config = dict(
    model='image VQ-VAE',
    dataset='small charts drawn from random numbers',
    train_examples=101725,
    image_size=32,
    crop_scale_min=1,
    horizontal_flip=False,
    bottleneck='vq',
    downsampling_factor=4,
    encoder_arch='swin',
    encoder_norm='layernorm',
    encoder_norm_position='pre',
    encoder_activation='reglu',
    encoder_head_dim=64,
    encoder_fused_qkv=True,
    encoder_bias='all',
    encoder_qk_norm=False,
    encoder_layer_scale_init=0.1,
    encoder_parallel_block=False,
    encoder_moe='top_k',
    encoder_drop_path=0.1,
    encoder_num_experts=8,
    encoder_moe_every=1,
    encoder_expert_mlp_ratio=0.25,
    encoder_experts_per_token=1,
    encoder_shared_expert=False,
    encoder_patch_size=[2, 2],
    encoder_depths=[4, 4],
    encoder_widths=[80, 160],
    loss='l1',
    latent_channels=8,
    decoder_norm='batchnorm',
    decoder_activation='silu',
    decoder_widths=[48, 96, 192],
    decoder_blocks_per_level=2,
    decoder_block='basic',
    decoder_attention=False,
    decoder_upsampling='nearest_conv',
    codebook_size=1024,
    residual_init='zero_last',
    optimizer='soap',
    beta2=0.95,
    lr=0.0017,
    beta1=0.95,
    shampoo_beta=0.95,
    eps=1e-08,
    precondition_frequency=50,
    max_precond_dim=512,
    one_sided=True,
    adamw_lr_other_params=0.0013,
    cautious_weight_decay=True,
    steps=11500,
    batch_size=384,
    epochs=43.4,
    lr_schedule='step',
    warmup_steps=570,
    weight_decay=0.1,
    adamw_weight_decay_other_params=0.05,
)
Rows from block 5 of the encoder of a small image VQ-VAE, named by matrix and row number. Rows with one number within an expert belong to one neuron, the router's apart. Each number is 128 + 24 x the weight over its row's rms, rounded and kept within 0 to 255. All counts start at 0. Numbers have three digits each.
Before each expert's rows are labels from the 100 images, of 14848, where the router gives the expert most weight on average: "strongest on" is what is common among them. Only what is clearly more common there than usual is listed. The data: small charts drawn from random numbers.
# router: router (encoder.blocks.5.mlp.router.weight, 8x160, trained with AdamW), inputs 0-159
# gate: expert gate (encoder.blocks.5.mlp.gate, 8x32x160), inputs 0-159
# up: expert up (encoder.blocks.5.mlp.up, 8x32x160), inputs 0-159
# down: expert down (encoder.blocks.5.mlp.down, 8x160x32, transposed), outputs 0-159

# expert 4
strongest on: items: seven; lollipop chart
router.4:117147130167121132138118126078128114135089140180141150132105123100168146159129140134097154160117141151136111141140132145156098099119120116149119127096160140114165102137136080120159143119114171093145117136156104131085154156135133154117115146078104095095119082124151141133120109142152120089147122154156092156165121122131134145122115091088094104122066157110156106149164166138144102118107098208112137129128077133126155131145125104108142104122112103126106167102102126144133154125138097
gate.0:153148116091111110152131144115159092151120144132118138113135131108089144159143138146112178152150139090169128121141141143104067102059139156111183164100108139124110119125141105067106123128138099147130126122155116108112177115130152164155172134129126148148126161118160129093167151126131080130156123169104150142126143121128084085124081133121118152108119134148132106079133159108108117133099155153127121081126143116113162126180108118114143151116112127128132184131125124146115152145109124
up.0:122079148107132128128137089117085109160120123138111093110090108113123069138121114141127127132137170141072141139116076133140106146150092129134089124140143140081135133171133139153155133102146136114141087140133128089097138120175104088160119135109131113153144149099109151156122147109131132128137100138166095105153111152106125153120112112138139097110142159145150142144154146166151148094127157096126087141078065116148129128145134161154144177075077142114159146118119141137108114116107151
down.0:105161138093130162103104118159122122160095105113153132148147135107099157145098111164105114116114159118152155189118076126120173098092140076110186140158108117136138126138125134118135099149137082154150111137114144125153113111140140132125136097138109105121103138122113112140145108134162111129127122144119105077127142148152174129141110146141092126111129090113128079088146152082137121152115144134136109127143066126139150158173113135149128143151191127154088110120108076136097097113152126
gate.1:095151136151121123121166118141148125113168111142155127197106125136112121094122137109164121151115116130134116076123103112123148152158107135109115131127142134146189077115161163125092122105143121149079144117133094155168104138145131113143094101133136108139167117161163160101136123095140121138122126119131128110162120113123112100134150134132176087109115113151167136133126107171102087125103100111124146168167151153130087168155113087156124113143059147111114128073139110102124141122154130
up.1:108091138106140133115142138140168138116106128100135084099151116152163143078111092172128130184145142105099114161150134126105092137133148164133109113116140132095172114134093172118106118118133123179121093128132140076102108069111137125169171132138112146145112125120127132114145123154145124121120167127143114111118143149102154101100108122143108152176148117131114136130115130105144197128141137101091122163114081088120133141087157125154160146145137140069115098144130127147088153106152124
down.1:115102112148156147123123127113105177131155121144125165136093190122185123132144105123142148125127124088155128148105159132135106105129080075133110106108131134084154131147130109108109174158128116129124185142147140159125124167139129098133099100124127126111121154128122125103083121126096139120134128180134128123087132148131090123083154168113098114132085151097124143138182117092099104114131124110135114130138132073161134134147130109143112081138136133124173150173112156168160081137143109
gate.2:133134131148163156132131130129126123149089153142126126116083112099150085126112110082144127141153153116172172137130160122125133134130108096137145129129139121100175095164093183181120149115134097121117076124111127118144100118127118138169077148126141149136133108170091066155096147124194140097145130088128107142131115107122176120144192119113152110120118158089156126170082099173111117109140121156134118123135116104104133117155117125125143124105108089122141135142114119146163118128121135
up.2:166118124083125121135096088116121078153108126122151156150151137169105162138127111153194134143083177156186108111136152095124138132117110148130140139099104132118086105111167137141137146156128154161123118124117121169134105143075126118139094122110099138158112156150119115150120146120131109115129113116113125164124135119126137113185188110119152098132121120161123138128071119134112134164175135100100133118130127132097153150181093149097114112137075139147143155132106138116143085133101124
down.2:144119148098126147106129128157105162099157130136117122179159099148125146116148147129112071128159127130113162156122104106128179151168155147134156091126120089126138123123132165096116076138129119104106140133116114086123145093140103114103214140142145134130106127099127114122143128111169091150133131092119133116106120146147106104150119148153107156134126039161130147120102119086152117131129121142117108091126099165160136094138111130112128171125153124148132104134148129087110105111124182
gate.3:128123119147157103117132131142122153136109135138150177101159150169115158160121155126124125096116111094139151101090129138163144130114161134132142167136117125133090157121134085073116101155141153118150144094119127097142123168137161129082196112178128085091124127098102116136089128133174112175126164135127104118127140131161144087110118122129161135133135138110119132142138140106124131137088107087096117139148120106107112108167128124133151122149141126161098069109131073113097103116185121
up.3:108128131126118144118112153128110098117125119152091136186144115124155104127070158084107116109136123125129157153124133149132115114152153160203133116119142112115154127100109153118114121136119137096169137128116123117161129149159112123077118145138163096152166086120166118125120121186111162098106153142127141123130157130112114128120131145117105130069109119135100131099106153141167119142127084133146142152124190125110125157064091133123091140134133088113127166101143112138190141089146131
down.3:133126147158147106158163107130141137129113139093156133148135123175143165122164119126140115147128108140133118115121148099125089105127123126131136121101081183138129120123165117101069203126130119121088142111143110145117132083139200153133147136122094123137137133144131102147084166089092188128110124163115130139102116152158109113114129114161126094123129170092121128164162102109107080153098152132148103143160101137076138116165127118127140103125091123114129138145121130140153140162115164
gate.4:095108151150126117119122106116131137121183145104157127149150114136081121122169151129113131161154124133090110147139143118143128131133122151130127133156120115088144173125180137080123110100140154097141121095090071083142167132141098149103158121143144101111134128082151104134080138153170113140137139090155131106146118103159142091138098117146137176149126117141119111119131138154140142092095144138099107146144109131161126126097116132140159150144115148191090120123139121152060138076145100
up.4:140094140140102135125153127129162140079109113117140133118086115123125132123173126152131151156148084144096097172132162101128124133087081154150141145129097117064171157126164136121125083077145125169136148097089108114139136146130128144170178155115107121107115117150148129138142138120124075115150132083137136136137103127148140092127129110117141153140109090137156144125163153150139142120099133153092118119122111161132117150101130129122139136136063143135087110146147162148110147125203108
down.4:121131097117149108128125142126138119116143145108097158147170154130104148150150148129153111152112098129165149137112113119139144097123122135125134139145148125168139121153102109110121101131099124105128132104135136172148161166112100150109135079186147126102119134161117126123092131117146119142120145138105137118140161158149035135097139126115103108156106125116100119103155114133057176158087155086147147126164104098163097127160107093117123073110116133165131084142100139121096161139124097
gate.5:146187127122132128169135148147124119087113113113144114154119115152142169139145156067120140118122116093125148173156081105137118108095164124088168116105098117137165059112162128125131160111132110143127125164105104132146086149120184107123090141107091177127107148108137144161130121146126135088136129137140174144104112156133107114142132142149152152110148121168120104102126134134107094132139147135134144091139131152171110090153102151122090099113149147123148131139125158099152085129116089
up.5:134111132113107138146117093127139128144125120102113132092130144127100120128142165106098116088129120154137126136141143102139152129129170083102133115136115113140117142099095090102154118092126177165143113155084095151135136093102045093141193115119106137111108149130141146119152156151139124165165123121176117112134116161126112105190134145127156101182120118099114127111129134131111104146173147135129100132150075152123106111116150120127212138119096112119113131142120139135094119149121102
down.5:115143117120106140125145140183112139155136139107162102156146066155109177104103108099107130156139165115109142133112106125116145127100128115119151126132112112137108125073107173122075115175106163119155160141113124076115102152129170141094176115128079144121138105134161126176128162134136136110120119157090132106150097131156161131145078078167136113109157141183137137137146141122145100124116106113143133146144093152112127117121124142151133105150090116118096133129171107156122164126136150

# expert 3
strongest on: dark theme; bubble chart
router.3:150114119139192162120121099158147140158147157141151121152117112089135111117115138130123132149149172143132115098105123169138140121140172108150125124146154099120113111107099128134142148123114122107150139178139144155103177158138159128100105163120167147083122100125122143177149109154156183162107094151126107151159145173153126172119133129084119120121087109115117169134100145180142138149127135147160153147134096150159112157137138099112101095106169114139104114125093110171137162113116127
gate.0:103129125109127166117140123140156111159132103134130095149124125108093153112104132148096092092136128127084147147117161149130141118114147129170119124140128113091136090116144132136155092161151118120153169169137104099107198094157081090187138157132153131117167131111179133137141145134157124137105123118127165093070108118148099149155132155166093117124149127107100155097110125137142112102104094095167146135125133115125157154114117130162125151085127102141099075148121139137168118112124151
up.0:142138136127129107119106105130166145140158138127137095130122138096109135137109140150130154119172163147138116152154125164133111144098165154122149108120145141136141134117092116073131122117133131114124103144116107143116106120126135102123108116095147134136045141151165121116133094168173099173170073130170097117110124165089115095169122164115149165154126112134134131121153127111112123123172150162084019121107117141135122143103122144134132114123105114163152118095095115141113127127126128
down.0:141184135093133149220111147137118140139152144145179124112124126097084115120134146130113157148174117122137159127153112132137113128091130118105166078118149148112155111099106140153118136114110110123080132126133109141109109134109137132152129148104121164141097121140141122116191143135157108137175119155171105129151129141075103093153116146130137117138109142120144131109148113147109097137123144145121076105104131158142100087120135119141134136126088144121152169073094111163121119125080171
gate.1:106135130135161100114103111164108177156117141121132106135118156063122079118126078130128154101115155126122124164152171161145096112116138131131116115112141155151112130147139133099150123106171106120164111148128136093136142137150128120120128147136126124101128145101108105104096139174152111109128123158155101106127116131107138109080120082142120115113167076109078078113085159096140143071127122137111067141155131092107146132140109130191153150124139108157125128130140113162086126121116113
up.1:162106147080163094138144090120132162100120145107150155111121106146140103162133133145094132124117152155132176140081161101142134156135112161116166153121103090135140136128088146152141120134112103060111120110134165112099162157127164138123165149112082124142113150124116114132122126099101144123149117158078145160107118125135140138066109120126127135082113090122153117122157134143149151142167150142135153104178117060142137128121133166090123127099169118134123141168153120135118139153116144
down.1:148120140165128090111112147121072109140109137132133172163153181126100132122131076126161101146114155161129105094128176117141126109120167105108125164129108193177103156162156105161153123066114134171091094082130141128153127124110107143108103141142124115128125115121103129111108124116143119140108149160128130133152137068120162114095120098137166104138147135115136099154116123133141125109087079127131106123102142105122096136094149089111129121132146119135084122099103110103105129140163130
gate.2:103099106108146121110126155140105174136137116107145113119129121095085130107146115164141097113139176096139080170118119191111124157066138115146127121153116076120127115162142149084136131154136095153150128161096165151136176089146123150145126147148115127127136121136111113140114122136112112093092148126133128115156113120136126128128134115128094118115148110110116124165127132142081123137090150142160103156085120167144087196147138108166157152132121103139103127113138120135126067100123177
up.2:123180134097129124146086117134098146149141128120090131142164105130122095152149146097114136151132144145141151093124151116093159088150112114146137141140151137131107129128088141119162134129133112117126103131123133150115143127112173159136103101133165124147135117166112111121088118102125122126166089086124136110137157124094071117113182143068163115122137124169151081141112100065139161116201121100094121128101121121133110143187130138159149112136132129179124129085132127118114102110145153
down.2:121126093131142091128133127139138122133145146131119093137139070120139157107107165153139138100161101144130126142144141134106053130050182114105134143155118090123087075157136129113094160136088146133109117098124126149106110067145124125147159123133112116082133143110153149130139179134166122127100143127122141128096127127138127128153117128113102131123123114100120175114101128149104140130087171153144152105149093121091125113092153158150131152130134088134100138157112119172130179133101127
gate.3:123157097112179118127148105125132149145113143110064118154121099154124115142119091140085143149149151102111124103147112133088121119099122078146112123139129133150146168155092114102116192134142112145141076134145168123151085077114156108170136126117140116155147142139102081112106115121084157130139095177085125113123149172132146134134079140141141114118165157122144154094151095082124113109117120140129114122110112101117123089154145142142091134153122153124123120144140064139128124126135140
up.3:100065104084104171114119120138142124129133145169097111117120127164094143140121145183138128128144139133129134118146077101117106121111129128121143123076136089140165110140125148124108089149151114122142103134101126136175129160114099136164143122132128139152153110088164097101129095120122126098094163130152115104116134120135134114131137136135154132103130168114130122147071138100158144139111163142159139135084139076148153097122130160152057159151154154136130170156112169117153156107167148
down.3:131128069100166116143091127151106166124106133135134108126089106111145172099130143113163127133135136128138138108148105133113086126047102097101130145135176064142155110069108122118081142131115119147123167142135127149147120155129136116134156092123073143108106102121151105144112160145119155139131126170133123131133139151121063134111143116123142078152119163126102186139140136146129129129126133159138137134118129106107130103145142138134107135152104116107166153161122158189167131115116132
gate.4:092136164121135104087114118151122171146130100110186085122126130117112142103164154145113137118141130148102107159142143146115146122126095133149095095124158098101141066136131153103115109139133118058153142152097095114137139115174124131155168136152177099103152101121123131117096098152131106159118110140152149098115133154133140159172129121151100150106120105109092117125148133118154146087152136137148139160126125114160139135128116091176115118122167161163123132139132113156112081088120182
up.4:116123120191104114110143170136121107125103102088103131149153119147132155104095144120160124133111119172121121137131112099135120089118137151135120139176130144119133115168174124118114113140127180105143146094089077088136150118152145122127160100172162091094161107153104148121147139123127112141096129126145191132128184141160121129128134144124130135132118132143128106133121098087114136141092127102147210140149118167113116129162139087091128108156128154178097129080136120112137134119131109
down.4:163118136163130115140116127114126097137137142130136166155147121148134106112181129153111112109118124115156117104128153123131118170142092132104117152083139156068091165108152118119106170093115100157150131119155177187151122148097124123155101140167113107102122123099126128123104127097096140091124152161090108166162137092124151133087151088153149119139106138149161097125126123175130130160098113123122130149147171106150132140088155092114126142147110119124152155137152157170151097077143133
gate.5:143080110063123163145123105115133130140135118132145125098118097110085149158110145155129130164164123124106148146097167136144113106115122120184140126147140147155131121162081154139149164157100140074137119128156112106115133104139121120121058122076129115127121116142159135158134165128150149182115115152124107125154150164081112107139141181078150151129111119118138193124140131179113116145153158128151108122139122143120120149151099146136115101114108120111115124116114091134160124136077135
up.5:111120133151115137125128123141113099161174114137083081115135112125115126108148115134134126142136098126118108135135160119113162108124154171145141112132161149099112141147115107124144120132138140092128183153119077102161070086179138111108093119133128134135115107104152140171090143150166116168111144097164131102106137127112146114148127157099099179171132126123106167114106143154130116148155102078139136142179135131153137130073120144149116133130118072119125088168145167164154113126115097
down.5:161146128112154093130110129127153115134101131120148115117109146098087127113146153181116131174140135142151117114143156093150089126081166144140148109123132179090154115123118114137112145125105141121092099110154122170130122129127114159177126088125117141111078144123113142094127091114158116188155144177159081137146147132075110125102157141112136145161085144079162190157133126156117119121127157124125113125108126109134120126163141138134132076132107141155142111130090119174125143152111130

# expert 7
strongest on: heat grid; items: seven
router.7:137053167112109122129124110148154131105097149123107140144136151165105147120161136148155121129122119190149138130145147125118155154132137154105123122074127147121140148137117078130140157121163126152065155102132133127157094100122110138157178169148138130103109150115120098129169116108099124137110165094127093132120130133149182089130089182126131086147166127106137083103125099147147092140139113073125122146113106139133147151122104094139137134135123142101103113110158129081114123122138096
gate.0:112126121114129142145124112148121132115149099154104136122135148106134158159089081151138100070108127116110089133130136174130114128160144147138131143112115113138110140184094153108171087162156143128164116166138155118141136126162113126093168156104120137081144151100147151102118177141117094125120123142128127113129101110153125146107134131157107125102167100116100089127052152160115125104142147123123125119138108127207143135120088159147112137081134129105160107144126120149088091092130139
up.0:110068130198099150127113150106159103139122129117099134130133118169125100124110098112115190153107157099128099184136110163148074110097119108136090153108164121083153128137154105113105110135096156155147151147141138104135102116105125143126152132096127156105144091142158152159113116129129093136118131130145143112147114076094137116114149129095143105118126124101127110215140120124123141157100131128146125141133142161153090150129155103145112096173101123090116120148133120156137143119146114
down.0:102096138123149149144152121114113174119112112137139090140084127152132160071150122123082074109124116129077078164148095114115173181140148144116127105092132153156154128153114139072125122133123137105130126129124107098125104127129128139101159185106107146144119117083143142099121106133125129120142127128134135130114114116135134133156107136153134121114160101096124177103135141152180120140113144121132143111148174117155137138090107159112125184089130120065110097163178132122111135102125139
gate.1:134121147144154128126118131172116153154132124132130132139149156123111130097128086089108098110123132112159072132133117139140111143127165074094073137108086119117159066117131108133125123137158143125152134126115123106117114105113100147123138149142126093133139143088107133146126132173112155135097130144148120146143108082132155118077133140131050120096143114118097102226122124149126141134120129120146119152186118116159157130131174115133139131145082111137125118126147082133150086151117146
up.1:134142159086124098130121139107080087120123144105113120165148111124129088135149172123120133127144087130126158141129106096082175133143083178111119115110118125130150137157083177158137153171134104083147146128101101141155133139142119088101141102139198154120120125115141104110126110123110125117136121111090147134129125122123130143105089128113108092100146109150143085106129110076176141143141125076155138134131130125122144175180150111119126153122114138140138134118176104093146157086124140
down.1:133122122089178098152112099154102125130151135135125121081124157165127158054175135120088140095159124131139105110137091184116080162146168118091158136119123113155103141171124165118091097136142151126125123133096161134117101148127176133102135121130138136138130110121102142115144111112137160144128101111082095114099129122110076094156115105148177131134156104076114099120123142158132125137091149106128142135118133163102086133118131131083144139106139119146090121111136130148103137123112157
gate.2:100098071116101156153102151147117153133147139150112131134097115114172147127118141116116153123136146145113133172145179117154111158130155109151124120146130124112114138125133122120133152149134105130178154157115131160139110131146098125107150169116105171115122106123154110148137119202138125136099125110142150117130093137109065142107103147109074134124154109059090083136136149150115093139107139128122148144112093099141093107110191153124114130104158087164133136130115101159176114110125114
up.2:147125115125160109130141127127140120169099144110168125130143148131144123110152156121097100159146142104155124120144120110129144133131089102119151168168112140135192108134114139165098126157081101134150129123119157143121099138088119161148116107096135097149098100114072082127101080112128147129151155127113146150100122124131163141144137128131135114119107124114150147108142073104129074156089105129081129106133101105116149053142133165094095141169105145139123144174122109111148106146169101
down.2:107151090185118131110108120161133132154141125093122117181132137161144150113093152151133125119149125121146136128125154142143089091154098082123090131141105124097100137131158104122063151137115128145163141150137096143149139120113130104180110105126131099118140116141130093088103125158121177109110131170108111125137138117147133157114099149154080154117130117126084094160119125094126110112120106154158115151127122113129112160100171114148121131155119093153117176114071120191150138113172114
gate.3:121121108152167094088142107172123181144158117123129118110126120097120125140145112121165139111136089134103104132096153160116142122136148151113138125198120111151098115130130131058121140121135110117142143179093145088100120145131148157101139130136095138062114159128104153114092129157133121126108148098119095122163129161132155128141148132106067161093130060126117139117124112191104142132137163138146113139098142134124147161121141117148118086128138139116129104168130160149146126145122164
up.3:118121124145114116109102144144101097177151149141149132141108100130135101115151159128120125136107131131140054121145123154161168139133123094117123130138139103173131111125120120110133134085120128140145172153130113145152097165110132133073132121101132109106136108084115131182143116177114156131128127122146115138145143097149154148138169090145115119094100160063108090147126118132104133088114105169134122165149118134133170086105056108118127124165134097112164107108123174103134105097122118
down.3:121124169114118123137159114105053098124105110114147133127130100130139162169145151153158069095118127124148165121112102122120151145158116122173169130098109111084142141118156190088100136123153122120119154129090124109120139111145170129137159179124116175135117153147124138169111133103148106123123116099105112134109114121151100103135138094170133113133146106127146118099103145130168086088148126125090094129136104160106166141105070152132139124090130157123128128137133140107135080116139101
gate.4:142119117121095172102128128075175119122104120167123126130076149103151112144094115138064131164124165150126102114131166167135119130080120140134146131122138156141178131142105103177131111133150126113146099105191144120129141142160101131196109157154117123087127111144075134135137122086112133119132144123127148157079129154153112123113110149142140141096119150126143135136154115116148128142113119127123134115107148138095144114120156111096086161115148097121152190126105100110123151103080130
up.4:099093197154108143125133122131142125119123101125149127129135092147107089091088117118109065136142114161090089122124146138140162164114121126156059118104104122130102118171139144113108178154158110131121156135168150149145090094167148125136120160166170142139146111158124106182095159107101156145087122142122147118105134113122132132127134136147129140106156161107123125121140133133123136144130103094166126136155171130146091180094143119131095136121092125135147131096155116117114103091119143
down.4:140162094172134134122108162128076116133109141127075168138176129114145100172107140118121116119148149117138145129145130119166121084136105140132158119172132119107177112136148118136099082135115135156123129143099112122138189116132094116112176065130110127095103098173114146072127124136157109146150157149146133134170152132132117139139102114108066111166090125111134115195133130101119143147141158143120137142140102108096136099140144105128147099139124131122128113151090163126091137136115128
gate.5:072079179134113101089135115134134128138131144120097081155120135170170105122128121133106145148120158110080088116111126145101156150114144100134103112136128144156149112118134122109123104137143121099127154125132177139112109108130091142098111141130101144150195110102171112119088139150092147114107157130120143094111121142135148155124130115132101081097158149136129165143116127109124160109135124135202155165104151102131138165126159134145119087115094088111155119102164158105121133085131125
up.5:127172139138167148124108158135111136085085140126144160117148155126108090112111081117111147104104136148128143113151154121121084092127158117162147129120119164121126116086086135111114153148128105137153076134125109111121160119102170100122115115135078094113127120098133144116088132125167154147126115137104121162133166122091137128132105125175154152136140103116112131143104096096157070114092111092112136109179194139118115160123133117153147126148135097130113094143101098145134151162171150
down.5:132092090100133105131162098127099141121138119154122101137088126137134136104142155095087126104143098147127186153104143174086136097158101136144127097094126073099145118090119137119120149126161123105122171156145125095128138130168170086120167143107135108137166110148128126120146148139091140080129112095121121129104069130156077129142142166140122089118115147119124123102116148106172107148138152101152126153122117139158172127132139120126123180138145120119175128162138178140122095120131130

# expert 6
strongest on: histogram; area chart; pie chart
router.6:112093141151166110079193086127118156154134107100088161115122134151134132116133128104109117107123108154125111133087148120133130150145114140133120155122084117137151169154110150113150146089144124140133157135117159151113134144128173155091149173113088109146154093100130110088127162124127175100070102144102131174159107099146145128112118109158102110097167114099148143121136137122142091143110129142155149133156115114125155145148122097092155134091098131092094100123167166105127122163138127
gate.0:127109113147107174150090136120128202126139150118099131097168107128114147130105084162107116091115118107145125126134104152102113084124110099090138145136122099128089161117137141125108164167080118170143123161134137141118100148134127142162161140123163150144111141116154091119088161164152136134136103138125115117132121119126165118178123155123101166142143099117102135108100096115127080128110117141152125103185171131159148116115126113144110115096144112115151103136094107188115120166096103
up.0:109115106141108131148116107173180122152090131160106132095104154142183145110140091105130139145096147144155095105099146147108143108101092161120115121134131150125120115089203140139132126192149157146130173150121135090165120098169089114159127112120103104128145133120147109126124129137104131136126193108123104106104115132152129128139135119129134096146140147135127134136122086092073150143123119122143093152107136118091133108140130147150111139179134116153138148124089076119155087099153106
down.0:137117087102087151099091103120124105135151131119137131130134117114162116146093156105116115125109143104128175127132144144138153144157073094100126111140153168127104137167166131131160076148130134132153148150111117151142133158131115100127137106079146101078137106130114112070130075138116147105105129138130138098129144179156076124161145165117110135106079122146083161147154118091137147136101129144155130140160135176095117135082166117115131105151150115166143143125087120119138142114118097
gate.1:171128144153141150140137147116157157119135132143167160090101133113103049118120126166118160106109120128117100176120111120149107126183133159138115104084106119115112135138127100146135106108117066142133109107157122097114163134136126153149147160136117145113135156102107162142117117129114131121142103167132106151105113116133138104160078105130115123119119129144096143132170115104182104088103118133080113092107168127173101071134115102115130121100129119077111139140138123114071154141146136
up.1:116096144141145141128161118146173143095155126118185129103157102129096113116135153134105126154144190111113099180081102156145164180158118143114096102144121080150134171121162151127160115118122106125119157127121097114103166137147197160137154147125151166127141131157172120137127139136128133116116133115159130120114144131158113102183083150142107096126129161111126136127159145131132085110110127118131113134077146126143119084096127121129150091094104105113133113120126153106093113102146134
down.1:154113151159130104140144124141146155123148104107136164150098144159129138125138132113113151133106147150089095110101138091142113178125141102114133138108084148143127110125098213127107069098135113114138145099130157130105166194137108101124142161113121142146097139148078134138127140097109127167150115130083138134155133108137131116121105103142166093144129102106157132137148112148157156129148153162111113113130172110089140129102118106096112175095127160106103149143166146129123164156149167
gate.2:110089118115121136137116127129135095170097113155120105141168120118094114132096137120130141129109156100120086148128128132134131114110117076142141132118147171142136136081140133108142098107148185106154152138121158100161122103117091111129123108129163113117145130100132118150130139132137123158120165115169144106109111118128118145093148117117141084117146153166140100145087125131098182092160097116109130156095122072184141108146113217134100167137141168136152119100125119127106155078143120
up.2:097148122199121152156126148142138099094111145124108090129146140094142149159124106172109123100119121115139193128138118133085125120153123156129180125131168090115150118142108093091131153186120107126127109117136102096107101138178142164194137125129130124117106135136147137130133106102141079145152159101155123090097154144114138106139115154125132123153133116157135122081132132118170107136184107125118126101145117161081148090110099128161138136104128151154129120151112085120124100125109109
down.2:129118088042064127103122124121129116116136149132143137120097129083141093115109145127129138104133157107111124144149126130105158143086136149128158124140132105169104118128117139095146113147111143110135092147116111152116122119120146065127161112122086146094119104121120120170176158140123126123118126108148143118152137139129150130149127190107107150143116114141110144112140114127168142132112131142128131136174093204172148137109135140113124157136128127136120030155123122107090133137087153
gate.3:125115144185111099139150126193125132135156110105087145181096144133130099154108126084168118107106132129113123100144132091130157120106105115081140136113095112083112111131138105101116149117175145145114091148090119103097120146120096142133109126140115098130168161117086111159130160147134132099125130141105145147125123099138144132125105105158099132048150132129124111125132131135106155078129077177144154129125143119120136111177128156126144143121087125170099173146128137123132120150125167
up.3:141150142127123101126138147169086107135090052139144138132138149123121173112141185135090135111131131157137143097124121101095174144167080120125123146123127072116130112111128134154100116113102151111099156133084157080115131145126115151084175110138133089154119132144076107145168116135130158105137081092120126145118116110130126146158158118138123113123111116163131128106166187116142155106138117150128134136131099136071132138149113117115142078132160153127148131127141132120146147124118182
down.3:127123166214164136131133158137098195122113130128096131146112174154128121139167121121117162122143110112128163117117141138145114105086142128137105136119095157120139137072172152120072172147146133127123143143158142110122126055154111130135132144113125136154138149096174107154075129135158102135143108115132085135151104153119121133111115133150125134117148124147147112128111142080116099117121111116131096097133160114102093135132125142115175092116087166107161148127107119154126100123107154
gate.4:134103136144125130126113122095134140096121108152085134166086160112147147133135156141113103088105105149142082128108111144135134137144134081122116131096127112169164090147114098207140141122145149109110110094135102108112160151167095117167128126139170134119125120120079140126190130093109118073123126100169084126157114096129161138139133139127093115142112155108158090158113149128138178124153111126137109136123149166149158105120101089139152138092156134124155145123150140094121109116098142
up.4:126139134158146132148106175145081140101137145093119138140122151148167159153133132114177138144086115111150156106152101095101122097147152095079127149111135110114139139091167120150129131136109127166120131134098170155163110116085143120142153087143108113183113125136123104151085153143148124100146146152133128144122136098124129110129115132156136122085097155094121102135124116135051156186093127121135126115151163107122083088139139148112135152156093104141106163146130100116094101139144148
down.4:116104125122129146096149135134111104137168154140142127139125095131158098101122138146101107135104176143074118153119119121111174152136161165134146141133110103089187102169070154120179104131150137108117159128111122142135141159157135106087149138147109130138122123109136142112140089117111160108122138152139176131088129096177129119132088130121144134120156104101127105092132122140151125159079128096119144114149171103146134149093134129142152150107138111114089129135184129072171135132170151
gate.5:149155112142096146164128130141130100109091112143163123145117117146142121130137086146131132141119149112119118091146091146116165125185102109135118141100115097102130120113175158168121194158117091172098123143117172151149100114128123154131102122102144141181134143138121146152135126105097151114125139118103134139104142104116124121104119066132150105124151073200119119104117086136091124091125112124132139135099159133109109162132119140122085140160131125116101189072139106125109132134148140
up.5:154137148147150122141096143140076130100098126115167152160144149109161153112120128139108139138108148137167082120117114124120105121096117099125104116117121138107124151094100063105124133098135120150158112114111140147136138109116131144132132117162148135110127158143098102122127069141122126130153106169133120126112150130135166136186117085158138090155095166130100127138150189122066079128098068133126122116126144145124108116087106087128149134129115104160147169126131129181156130115136177
down.5:119134099103130106084126122124166117127114099097109107098103183137130118178142166098135119126102117134107176174085159135130136106147141139147104136167138165135131110153107152102161080128146145092149152141115102123116140119131154132101114078140135104086106142149116120117127140124143142125132123096165137107100145161154065127116142138083116140137140121083111132147145146127107204088132155093135118146155089156119131133137172133142136115136163156178119094154099130124124140106106101